{"arch": "vit", "qk_norm": false, "parallel_block": false, "patch_size": [4, 4], "steps": 6700}
Rows from block 8 of a small image classifier, named by matrix and row number. Rows with one number belong to one neuron. Each number is 500 + 40 x the weight over its row's rms, rounded and kept within 0 to 999. All counts start at 0. Numbers have three digits each.
Before each neuron's rows are labels from the 100 images, of 14848, where the neuron reaches its largest size: "strongest on" is what is common among them; "lies over" is the class under the peak. Only what is clearly more common there than usual is listed. The data: rendered scenes of coloured solids on a plain floor. In brackets: how many of the 100.
# gate: MLP gate (model.blocks.8.mlp.gate.weight, 672x256), inputs 192-255
# fc1: MLP up (model.blocks.8.mlp.fc1.weight, 672x256), inputs 192-255
# fc2: MLP down (model.blocks.8.mlp.fc2.weight, 256x672, transposed), outputs 192-255

strongest on: spring (90); largest object: spring (54)
lies over: spring (75)
gate.521:501422556516503523516559523456474483544481528545503533453465536461472453565496503575553466480455506494475581506550565512500504479472471533496523474503535474518471541517547486477533529492498423
fc1.521:469506483594396466465510509484533500497503489506502609515555495522451532548549494468420427472508540495545459521493480453532464505513460470484452453440509464567433474419477485561523502488595471
fc2.521:564514463504551522519535479522451527473445559517562497408509501504542533528494465511530455544432518504567512545454452512491439473524543503500518488520473539421537476485538527472520525560508520

strongest on: bumpy ball (59); light from behind the camera (57); largest object: bumpy ball (47)
lies over: bumpy ball (51)
gate.653:508511534521469488506558527489504515479526544557492478456523464497466577498513523573434523552580583490499521419465509528509492489424475456484510514465506451476500532470475495535424470547561589
fc1.653:483469460515458534432541499439543569458510508500494510473408454512460600482484508509446562508595473506481516484551521517482463477478425422502429528527495444488528459467479554566522459528538564
fc2.653:465486528487561457466529545518476520488500455495514494571493449506562499530478542512546536540524506485457464539476491502510493492586531568497432524497435492505522537523473417491506631501460442

strongest on: dodecahedron (38); largest object: dodecahedron (29)
lies over: dodecahedron (30)
gate.221:497426542451480534535500468394528526493481506594534534555502545523478435457474495516528504508442570542477492489536461480515531446555530527490459510507558521497522485472464480493524522475448547
fc1.221:482492487516512461515518490470478496524473491544483517501552531503507498523514555434532506505495439421466524576496438507529458564521483463459534523484499506542532450459484458489543566475550506
fc2.221:511500498483551569471452526513532510486478489565445428492464527550490535478493573473488537474476564492426503459537516577536535532539455475571549474449508486473511501473517561544545496505510544

strongest on: bumpy ball (49)
lies over: bumpy ball (43)
gate.593:506469557442523527456580467469508575498514409513516479518490465442537488521453518512423512437549543514417456462457486446463549481502495568458465476535504438508493500485475460483546526614508503
fc1.593:503501448463534560521532425445474562531553545447568463462515496495536484514459515508514561549555487497451501460524465460517500524474430586521427492527465471464533470481523461417536498542470468
fc2.593:466515457555479521555467487541502493521461472450535494572526468482568490483546502517549548584454511529487502441488463403421455563500488465469511624497491531529550486526558505504448524505462478

strongest on: jack (45); count: five (44); star block (29); largest object: jack (25)
lies over: jack (29)
gate.545:525498442497439474491546509422546490506432456463519531489496543479516478505536477518516540450508543556506507562426470518547515473526554466448514538498490518498545444490429459532568469536540534
fc1.545:497481542535472528507577508501529563486484552488561508504555529455458468443489533473486510529422495489481450468461457501470494428405460491498517456465501493517515536462481436566489397539465494
fc2.545:440429484487528482484548464478497425526503565533451461483511448462477561455542561476509490587580429578490491492564528495494517487449558561564536522551396499479521496571561525466452527524514473

strongest on: cube frame (71); largest object: cube frame (32)
lies over: cube frame (49)
gate.479:482518412533480506516541462566479517516508530462486572507504507498476487527491487558568486456439514475525535561504450523480546513490530475499470472437495559458421537532484467488559499446482497
fc1.479:517425484429568457481447509510439487453501486476543426482420498475522494550548587527546536469468475482541435590457455507475524550462412518554572538489508494494484506549533524492464507600534408
fc2.479:517431462488522518497424418536570471519446417462482522545526521510495438497513588438462410531465465517465479506434586460512455513524494494547492579477454552459468523461430455489459537561443580

strongest on: jack (63); largest object: jack (28)
lies over: jack (48)
gate.175:527466487502515572436560494473478548550463484512516503514405422443482465520467482473599496495494418523580494492518485543549443473518473447518502497542478585499569488468522565523536554493495530
fc1.175:558446525545524551501538505460495504436536565540447557393520488490507531486514564507517568452499435522522535480488437507483490521524470515470471499448555608463478488477604479527556486482491494
fc2.175:509567472539559482573448473481399549546526520604535442477494527514513484396538535495510483486422548514496514552505505440561494468436458504464514473508495525485494520515564539456541497450520485

strongest on: cog (88); largest object: cog (51)
lies over: cog (81)
gate.662:508522437414466518414503524504552516507576483549474474498516506381516505520424486438495505514483490526605392515468497484560531488453550485510446483542500544501424555478447499479544519443456470
fc1.662:503560557524455499579434484496504467517494498568469483500493541505479508484440550498430506507573522539521490517529544496472542475534515536535492547479479478496483386477483480457495557487450476
fc2.662:499503494468500553519542534472569478479493596488543515567525505488498480515546483453446529477546492449459542473520459540539432523500536542456454542566522557453470522487459522459567423484463517

strongest on: light from behind the camera (55); green object (52); count: five (46); bowl (43)
lies over: bowl (31)
gate.652:532552467530498402493544537497495503498511534471481468480469548442520465475544501467596532503505481530506594527423465606538513457538427461552562452528522439517413480517464543507531537467513490
fc1.652:494540485602521605549487497466530407491558504429408517490510459516486555505514504539513480485521517464441546508458509502466535496557533551408522504576479452524540478505450458486511536455574509
fc2.652:508476541495435482493538469461561446446520500460495506517430524555524485494548465450519447524504426519504563517526458423522543530536507480505448465542444542477481502479460475492491564512499547

strongest on: bumpy ball (66); largest object: bumpy ball (27)
lies over: bumpy ball (53)
gate.195:568509560476523414487556529569513534464505608452459548459485559471490519492574567541491509476448550469527579461441522459548507450520448527543425496532531405517471488467499561503508516482479514
fc1.195:480542530492430463382534417493511570538495469449462479545483460493391521520497464526467502489406456467515527485486443474525521464490393475466501562495492425503448512501469433457558466554528509
fc2.195:500480558474535470476514502440535466497430455501501436523527557520474584500504490590458430480514440571470457420496459456464521419515528587427443473489482595488455455459517502502529501525533549

strongest on: wedge (38); largest object: wedge (25)
lies over: wedge (30)
gate.247:521363445573492467553504489454492524492506445496470491508425484502488528429488520537543484471522451566501505529448518492533531522476502530539497535484478437454451505458475494474521565489540485
fc1.247:485449500533506470504477538554423389490526553551519542427494553525522471481468463510461540493483499499509417521501478533526520504520446502486482465474506586528534491519489498488456443538372480
fc2.247:490460465481462499505574534494435487527470490475433477558476441498463416445505431542526519444477449483542516517475523521544472511531491539482577543480531517531545475507565534547431532498478434

strongest on: torus (45); largest object: torus (30)
lies over: torus (37)
gate.10:571494541440519538513427510535527515486494468608551467590489496494532416492440488490445522507553483477542537445519499535432517510478543504532505460547489497502564495458495488477472494499543493
fc1.10:593508481483503447524511449505507507547511494473506460432462525495510512468494553510454559501494498510443535517526568598453506546456501488418560562526460447517571498529513479561548431589516511
fc2.10:525518477534479467498542466531493491450511519602558471547532486526547462546479431468535529416454496553502589497419500426477483570512506506571555519449416437489481480496458496586536430547526518

strongest on: tube (90); largest object: tube (73); pink object (47)
lies over: tube (86)
gate.79:515463549524498595483501546521522512523550471450447542493547473510498516482488534528494548501509399540599494460582498457495374532490502491512468517514515490492515456479554511517508539441497438
fc1.79:470543504402499467545538467559502494423542531503600519483503497473492511535522497470557546499475522513431490555543427546489499529591465523476514473440472458515471555580441532457498417477539548
fc2.79:490456491525576504459410624482539518486573479505556514498480387519556515572493530448442511453443508502470521538472406570537478504431569478493563482489534462502456519458510474490428511482513540

strongest on: light from behind the camera (73); cone (45)
lies over: cone (39)
gate.419:486533535549508547515547491522470506537578485554468482490511469525406547484468518468507560461517472476547538487460497575547474530566478523514455445455495453509447492488534569493487410509464550
fc1.419:490535617473538455551491485495550471505453499501472582450522521514485497481507529506504571472427514495456482484511551574499547447549507452516505466454463465496538546447484462476457507572416506
fc2.419:526516481476489501473442459533533513530511507518550460472507527533492527509543550523411503565509475514516569432511494477540541463488544520457512475463442470539502547479490594501500483495427545

strongest on: jack (40)
lies over: jack (33)
gate.522:520519487481490514457525537537521501493515541491489481494510465498492489480514466460484506539446554486554530510512426534554481509529465496412541524528532489494590505514518422486521458543499487
fc1.522:462486477508472477410500542456489476531529492464533539513473472468548522393485516489486433472473522487564524501560511470476472518479522436457536546578490478531508479486486433408543508526459524
fc2.522:514540513544539576555486510514513569509492469497519480440505478472556499512494570539445565579545506473492461533522439532473480517510540559437528484440505488467569512508499469464505463432485476

strongest on: dodecahedron (51); largest object: dodecahedron (35)
lies over: dodecahedron (43)
gate.210:507519463514430540572475459501544499571496528513483447554497503554503471522427526573429534486455532474471509467563456502533480585486541503427523476495502441570572464445540502545456517552515577
fc1.210:513491484479445434533443459576500534576447509511475458534510432486606495497463545514488517497483396495473513531541493489457475477554538496579483525529494501485552486520508507489521571509505613
fc2.210:450574507491547548504489484443434450493558514474458477545566543479466488556478488474469419483531503532523522500544474546471470512491490482577440504424541474504572523548465568526553501513492533

strongest on: jack (41)
lies over: jack (33)
gate.568:589480478487444465407503517520493488519512527453466482489472504471441555568504515466588484479441429527458445559560433447525508499464474557545475503517500498415557409451507488497544519410544410
fc1.568:447528446485467505528483438542494526527425547498474445571528477509517490585539463576453484448540437450521494412444600516472553504540625488477521528447500477533461449488551473483531592483564500
fc2.568:480487602440440429451463460430536533461465484501471579476471441467484480566509510463440504548543492599437518505631475448426539516487515538423509553532554398461452485465554580514436539487494481

strongest on: cube frame (74); largest object: cube frame (43)
lies over: cube frame (28)
gate.144:492528557536400510528584537565482459560546474482529477479530552555491518575503459485573543447499522456570525593572526458466462465451519517488429550395479508516537491426426511475488507609477482
fc1.144:511478526439533510529547502496428454546467460504488448531563502526444521524444503566513453497487548474507440488556498480567457467518504441494466487462467469499485484514453569586522502443558514
fc2.144:520496466559532469493527479572500516490443521500527580453500485491515524479469555549569483556554537481526468485484489547524601438486453504632592509470450500460434493511423455510531539484551529

strongest on: cube frame (55); largest object: cube frame (34)
lies over: cube frame (36)
gate.37:515421486516519540432518444507508453432476508540491475564586548469511429456487456469545524492475510580537489582492533480542528440544445542517440525432488466513490506480510550530565537500505499
fc1.37:482494473484492498441482525435442530559557457497510546492531517457521454537486487444522510504404445486432535577503537470423458467526501504498556507482505527414491477508520485478529510559488472
fc2.37:519484453493484547532478527555522477557487500562456498497525546465463588533404513524491478513502524500433421491477506537562532533515457510436522587447549525476440508506520529435433561470460496

strongest on: cog (53); largest object: cog (37)
lies over: cog (37)
gate.224:533527548445549455463537536494475545487559496563512460434474423487504503521490494471543507614541491556490471457598495557488496477541473536579475501499484497535543528499537477462487602452436530
fc1.224:422550503437545495483565551493467485519514497539491515522478426477553448492436445509478528491494511471448496501552542474494521473488492444467514510481452424502550470450529521533533570553540467
fc2.224:511435532485515522528473468524536479530487519571493513440492490506441512549578512560462460605562454536538519467459537576479467528571574452616423561541496494484463477540568515474488517518514466

strongest on: torus (36); star block (28)
lies over: torus (26)
gate.579:568462521540474486478542478506529529529501517496471512536408464568490472534523527493496505482461603553472495469500411462486450371577467495482503580448536466464474433455452530518561450448468433
fc1.579:530496542555541581519460521491484561561494443458444428443538511478482489517492531536534475513427565525507416582481430443492483496497515515419460444468428576477575498485440483415463498478497563
fc2.579:448504493466483488478508451559537528553478464565501571505472473531528450479565469509620509522557439479505439463483577497446513460465466443552526509582510505541522477458474469485499559483542500

strongest on: light from behind the camera (58); octahedron (45); pyramid (30)
lies over: octahedron (41)
gate.393:381581499500513561550447480473596459502455520456484504478497473492495502458520480543501498538416510523596510519471503533554550539565459509510556552590471507496561566498439489500477530523489527
fc1.393:491463480535523507556507408452453438464527487489474529421501506501467554462483479525508487492560543525512475505543409528520488500483463496517513468492407503537421561466546488542511544565535399
fc2.393:443456546506493493445543556494559530488579452452552461449498479468502513469496529521555512490530471493491540407520581481426562421496543464494434507417492525456550491468543561484484521496488502

strongest on: torus (56); largest object: torus (39)
lies over: torus (49)
gate.54:510400508501499500558453533535554503436485489454516516498435522511523438494452481475486535476482516570498550524437525550533504523421537564540492554515532570454548523459542559556493514471489496
fc1.54:488540536505533495500516548530498463469479474448525485508460539506540455413463549497451538540517533438458431448453504523492519482475457538513558508584541535564517494514532496454520500556563421
fc2.54:513511445464518494505473605504525413456488535467524532477536472491498449558518495441486593541545514474567499472485489439545483505487526512587446474523430402563474541502492584545492452472466425

strongest on: cog (51); white object (50); count: five (47); largest object: cog (27)
lies over: cog (48)
gate.109:553463556477516422437560509429454504551614527476567520497469510539468608479498477478490484549463541498537461423495488491481493433542496439493388492487498475509483549472530521469620506514554507
fc1.109:532539528451531504473500487526521518501531527615495499485453476488474486498518414456568567569562506462539487426521572547504412458505504539528490511481395490515500443489529530449561571508510487
fc2.109:478539484471503504505489495484423476443551532526529465449538520434459541494528436487488482495434539534541548502503480456474504483523474459442566448425517432480518520512461568573482395462544510

strongest on: bumpy ball (42); largest object: bumpy ball (29)
lies over: bumpy ball (30)
gate.485:546518525462531458465473537440576531518540520468471452449466463496474477550471521498486493474503559494499485524486578525485467494505539415489486491534499581588414428461440549502495497556574598
fc1.485:404480502505466535436520467474519468493538547457519507517510482470471441510588557506442501408489550505568470522520480504523519460509456432487439505532480489510491464536487488501524501502526487
fc2.485:520574492586523550553471476444394526435531551504529452479460469557518514487486488443519434484514502525456480521507431484457495477514543542453507470484467431552494489510513526466491468517452526

strongest on: tube (39); spring (30); largest object: tube (25)
lies over: tube (27)
gate.216:498460481456450544489505428439493441496432503473530456497562534459524471490487481469455458499507472468526517495508377446485578489472448504518446538482496444484523567480554513480490554491503480
fc1.216:508550477461537447528446447482517586523452505583512527524498446404524557505510519537488393521505468457542538533473519495493563445465449586443501483501502453549487545495566499516514519548561505
fc2.216:469541471553574495562532466442493519495514541492565525463511574481492526437476568506515449528476466516496550513563574514495457523451466498456508454424568428469518490442483560492539466453511565

strongest on: bumpy ball (44); spring (28); largest object: bumpy ball (25)
lies over: bumpy ball (38)
gate.383:443476486502578504556501535503513591512500506500519503545483515474499461460472514457437460416470496528463468516474558472503520456486481533541438512537574477521459543528492547423474482485501474
fc1.383:444508546516538483497465517483545457465495478495437522494523506515480510470481484502563520446475468520444413536479588523497549502531486528597523522545553594444459578542424538474543465427454583
fc2.383:454475494508467533508509526545474517550518487497501535501521494448462539415532518504600534517505526477471464471456528491500553556474460511484485532523482471504459518481522450475491472528489485

strongest on: egg (40)
lies over: egg (31)
gate.550:523494497500534482442506533486490498505429499524460562535537582448476484499448474467435510565423474464460512398481546471495440577413503457505483490475514510516493515453455503509462510478449559
fc1.550:539501481490484493487522558526515463547483473489500488559447545447486519477547557441449543499477462536515523482453482537504473491553470551520466449516484502543504555593502478423538528531544454
fc2.550:503533512417531506414492465513493476523516547498560483426594505474531458519526481486501557483492502497545559483495519478524544485530527520492561416458456525488503477468462481511575507616486568

strongest on: cog (38); bumpy ball (34); largest object: cog (25)
lies over: cog (34); bumpy ball (29)
gate.254:532412506438532496540481527493543485541472446485477507550505524521520529491531464513503491438433588512530451498498536531489567482499426418489472450578466449489471502466511510541489476602588523
fc1.254:550489481466517445475477526497457482538494542603523477499435541492541469518541479449514519565494539503500505524516455419542491528501513487506450474519497542490504553433539465465461538471441476
fc2.254:530534508524464532484515455549557506506502499411538564483475420496496502546556512442492570514563524549497485531626483546483527480510456458528492505480483540484494506435489491527531503453567561

strongest on: light from behind the camera (61); pyramid (45); octahedron (41)
lies over: pyramid (38); octahedron (35)
gate.26:554479610504512501555519481471551464511513474516490538511434496490490576532484516492494502583459541498523521408477525492446484518483506483493494522455532529427474490498496484496520521588484562
fc1.26:442519497476566539525534555522446513508491520493488504563445445422541580524539495485486595595469462527546496498481472504534492470513541504495472561453469571505509468553471540458521532539458501
fc2.26:468481452520549451487509510505579467553463550543453551452515463403469520529580452497522457532406540528556457507498490484445455533509510544517505509539560456523477535507466460463483512456464470

strongest on: bumpy ball (54)
lies over: bumpy ball (48)
gate.181:490464539528535454545516518535551502519538509409430493517483492529486513535562505557489530474534562516538487536433511501513506460543464498445540416495499477486521437472507443560438552439554510
fc1.181:515476479488511530472486484580517475441552541541540496482522525545421503528544516514464417516543435459543571491510547522475477532510475544545510583501433546415480501463463571598482493567511553
fc2.181:559552500433464497481568480482481517446449524470518502472464457497526505469447527549524524461498551498495535538511495514533488466573525583491495497505492511520417483492560544511496499479513390

strongest on: egg (51); largest object: egg (35)
lies over: egg (42)
gate.296:497517578531517502519414475526535497550492428535462504449502531496466454596482518453466523476532470559523509444556544472449456524554459468468551497462491493484525443496468515522516438469408474
fc1.296:517455453541528546489501520491506509501546508493461496514497460454522479492460513556518468440488551511468541518488503516525483530553478531508449534509546587434545465500510560553527437551459408
fc2.296:508452515508595526478478473519458530563471564480565414498522502542488485442444533531453439515458499437473481525500439426555478557518466488512563506501533466553522461549511539518534552441476595

strongest on: light from behind the camera (69); dome (51); largest object: dome (40); sphere (32)
lies over: dome (47)
gate.548:519473530538550446438516530545534511570474457514383484537436502590568461532480505478459550440456500485514503491503462503513548496521459532455435499540542514528484476509458465473509476518529469
fc1.548:466454479502503388479519509558480523478552482470494466604545473528559519584495557559428484572525510517507491527530515541499468569490506536447485519495508523490496462525485516489466507499510500
fc2.548:548522496541525459523507468445500454510566545405505451520477478444529523511585444475515518510496442433478479489479513524504543512530530468563465480383470539514555490488505550493518520522526537

strongest on: tube (34); largest object: tube (26)
lies over: tube (31)
gate.350:535473580470504526458546501544499474453529478524508503497509502441485416537502494530482585503489444544486486408531517497461455451530486424483484461420495485413479534514562528475596523558465451
fc1.350:512513410531489554505553475526580483557505544480529507459503489469473478551425524540588523467487486493485476425528472439505453517450482523477500574483449513475499509485474503477527445437468502
fc2.350:548503489481479474540514494506594463542480450423495490486481459510432570554495462423491536476477491469470532456545551448529484519460453448556504504467498475564478475524458522494401449465489498

strongest on: tube (58); largest object: tube (43)
lies over: tube (52)
gate.530:564459499449436524538459439455486533473494528466535487458428503462442521503459585524487529481499433464523548420547503418507477482470422495524445512454508543486499445467539484495518513486499464
fc1.530:451537493456512499515521550509492529411493486565475528506465589534512498454543472562441468509474525542490498608523461595533546477490450555411488529422537511481449517435543514456537492505459512
fc2.530:420494525481471527505456471477385486505454433501589536496432463578524537503511430529468462535520520513449528480495537538444471559530491523417506598508442523476479487499606507525478431511466597

strongest on: tube (40)
lies over: tube (35)
gate.263:491511467399458577454569517507533536442480461483509536494502495478499462516517454510502575498537489563498561500524467473494505454461512419539518537540473497522520391528517455574479490464505483
fc1.263:465479472488551504462555520511484586522501493512526418531550550485489542552481524460489493469538443520533557463441494501475555442468492496518516533490453508461495407505499505557531549511496511
fc2.263:489526569516427570478437444475514431536506581525496537511421484547517459535520497444576521511549454583527488494497475524499595438494435518571489508503477442525529476544471510514564483528492523

strongest on: tube (86); largest object: tube (67)
lies over: tube (81)
gate.637:439457473490509596483486455498462493472463434508466563500555480482504533518493569485499493510579518559517507458499539478525529504407550548511412511522466481470555446562515535487626470476518413
fc1.637:566512466491457564495464498608529413538512469519511486504532610547521474511474499470441490531489508514531459444553437451540493548482520460544478503423506513530586505523415497528548478469512429
fc2.637:532462475539496514526523471459482541517505535536520397502437592510492474510541548438486438420518520548545500511463543454493464449469460462536450508569501489420562530462476475520520549498533411

strongest on: tube (53); largest object: tube (32)
lies over: tube (48)
gate.535:562450479535468494507516450563522530528520579411479512525497548489523466539506471509515451536481541469555418416501438514490553474493522407511475495496494504477481481530545551500451498495476481
fc1.535:476480445437497496499518539539501471531502442510504511503606520483442458508386507501532444514504447509498521544487533526471472450471438512446462503491462493562486453505582474566517437503483506
fc2.535:502492561471442509439453483538535540498500456511443490479515495482452522502500524530439428464533495471484479455472460414515466489501457475593474537495545473502565452524468504463465480466487433

strongest on: torus (35)
lies over: torus (28)
gate.8:517482520527454546531423467461528559527484548473489492452450547515515474529440481469500489502530527464483541488474497503496473488508577511533487530517525487516510583498513495528530534483497478
fc1.8:523524413563529539512498514527534527475466537562416481526536494544500450490558557475458475527508487513477471472494480537565492484500553475597499516480429546544517471492556478540502463481470531
fc2.8:529495556415519485475449494497535508491470515460515549440574448584499476518483454452465510563487563511508553471493512444543503512502492503512496520470491490413617511513405530438556492555549472

strongest on: wedge (39); cone (29); largest object: wedge (28)
lies over: wedge (35)
gate.246:491469498475492481505478486455524476491508422520462501412541495490543546502466529470568408468513513556580520505473504466432509500545480478520471494431569442470531485559485433456465486490529536
fc1.246:514482483570440501468519466526552516446490488491487446510460538545532562510453455585489488430615539495515534470587481496563484512543435519470503429545474550512537441501467477572524491533501501
fc2.246:540411460491546459471522502527505482495482473543522458576515550556549533475472510493503472538596462413490529525535505546580484543459552487450462536525499432527489462501489571476573505506507513

strongest on: cog (55); largest object: cog (43); jack (30)
lies over: cog (49)
gate.546:524508497474512595493574535470452521496544482442516484515532475488483622526480495515488439489404447505488480509516526579568529537500518476528473551537432489461518510539534483484518546434468488
fc1.546:550518508524512447464440516522553515505457514484490527511465476541484513514560578508529487425484432440551545542452477502477498572574509520501518499505517545443511481516565514495516499557472462
fc2.546:500465523499492484501506531539514528450501476574478568591556530542516518498489487480515522459491553414461520440516468527484497506529533532459517532563489447553478517471474430549515498509459591

strongest on: disc (51); bowl (34); largest object: disc (34)
lies over: disc (45); bowl (28)
gate.491:585505567465547483543459552453529439408539526525496543504447432532529491476469467511559482486495476487491525572488469531497418479539446436471453473528466458514478541491501444477486547551472572
fc1.491:500499516482574542516489558513517471516501503533479525534516546484522494543485565471457484407451503571458510522489521507488576517506469506582507463577518557517448527512447591455475519448515536
fc2.491:531468528503497484511452416564541507553486528517517461450437501564463518501502518426502512485517454540533437514507452516493504529590578525417451514449490443477517471507432544515491527525571520

strongest on: light from behind the camera (52); cog (34)
lies over: cog (27)
gate.639:548455555443519430470465443424509482441497459561437493531536482429467512566464527437439608514491486527463522544457452433499476469536524558481487455522448456434518478474477493514479555505505547
fc1.639:445555536449467467500473533509470478476521466494434478536489527460570492491530490494424496546549422541486546539482443521410498528499419486560404413501469519448472432464540493426487547434469508
fc2.639:507423469588486519479572566524472478453473574494573447581482529538492469480468561478506450459476538501503467541547468490471496519540536524519501547470426528493491544469502476512528425524498529

strongest on: spring (57); largest object: spring (40)
lies over: spring (40)
gate.71:437550461561502458499513537463515445505461500479463499432570506527599546420549478463493478500516562429537475496528462498501493463457513497468571522426458474513439521555609532478516509514409456
fc1.71:473519504508466551519481469461464569556502577507479483529557477570538507567381499444587516491477486521576473503527502530554518503483518448473506507515527498460446492530575493468486505527484452
fc2.71:491508609445513510517479513519512500432493526513453480549523487518457472596490469501546451491511470444463589478501543482436455516439423533468500517473510494502534484541560519461489505517538504

strongest on: disc (42)
lies over: disc (30)
gate.641:515506392527563480484536479471427504461508523562457468457504435475486435476545458515528438471569481530527431520517530512509506509506497491450483507463498419612568535471511519489507470501440523
fc1.641:525437511468503427476484452542504507523529501524562524501475473493449602527514537467548507467481477503539576501509501529570505500460501560485467522521484471506451511502495526619486503528537520
fc2.641:520524547534462495517549563511452529483556484522527471542500516484576472461484469496471475496460453462497451490448601464477599492533528536535516479475549506481528484621445501463397442457464537

strongest on: disc (79); largest object: disc (49); green object (46)
lies over: disc (64)
gate.60:469527441495514492498470490435517473469503502436526403564483482464516543400468487566563408441482539469476536498494598546502527495501476495473500578503553440497446491484524561496486537474549458
fc1.60:505487491490526435499505536551494517536410552557501529508488494509507530573436467464492463467449523483532477518437506466575494517432454594515452462464472518516480517502528556539411480518601524
fc2.60:540423480497510412516458496478482505490547536459564485467490502538573473491560466440506555535438518541492528518496515473547439499473495484535564515478485520488524555490480510576497505511531475

strongest on: cog (95); largest object: cog (82)
lies over: cog (93)
gate.435:554522467409485441477402528572518454569507466467542500534438516438463463533454488516517432419502486542480463504541523484494511451548423490559522500477437495528554517552532534529528608538481463
fc1.435:476467467575449449511484525520554516567415449469430465471553553556463485493462564461440459574565441478455580478504539490500485473426450511474499556506478439499483487512453458587407485442485477
fc2.435:509541444507541499482411543498419473574513501484539513509506527516540475525550529448507532473546455536493516479511510485509471474495521446466528531587530596473422462550452533472560486471492473

strongest on: disc (54); largest object: disc (43); its colour: yellow (25)
lies over: disc (48)
gate.425:511464481512534469555474493512554527498587489559507511509516543473536541479485485462519512493568494484497529444408537436497551465523536489505533516500488507518505539462503502579546503511489494
fc1.425:471506470508426527499478503550547486489500472536492513438503556477497522556460463546438598502471573431504529512474381509525448513505439504525519576520526482490525447505484409539534516484442504
fc2.425:508582511478538503416489454504488501464415562483497504522437537552504560482520543518500481567480490478450534488506454497413513454453518468483443506527470512492509495452551571566479522480523582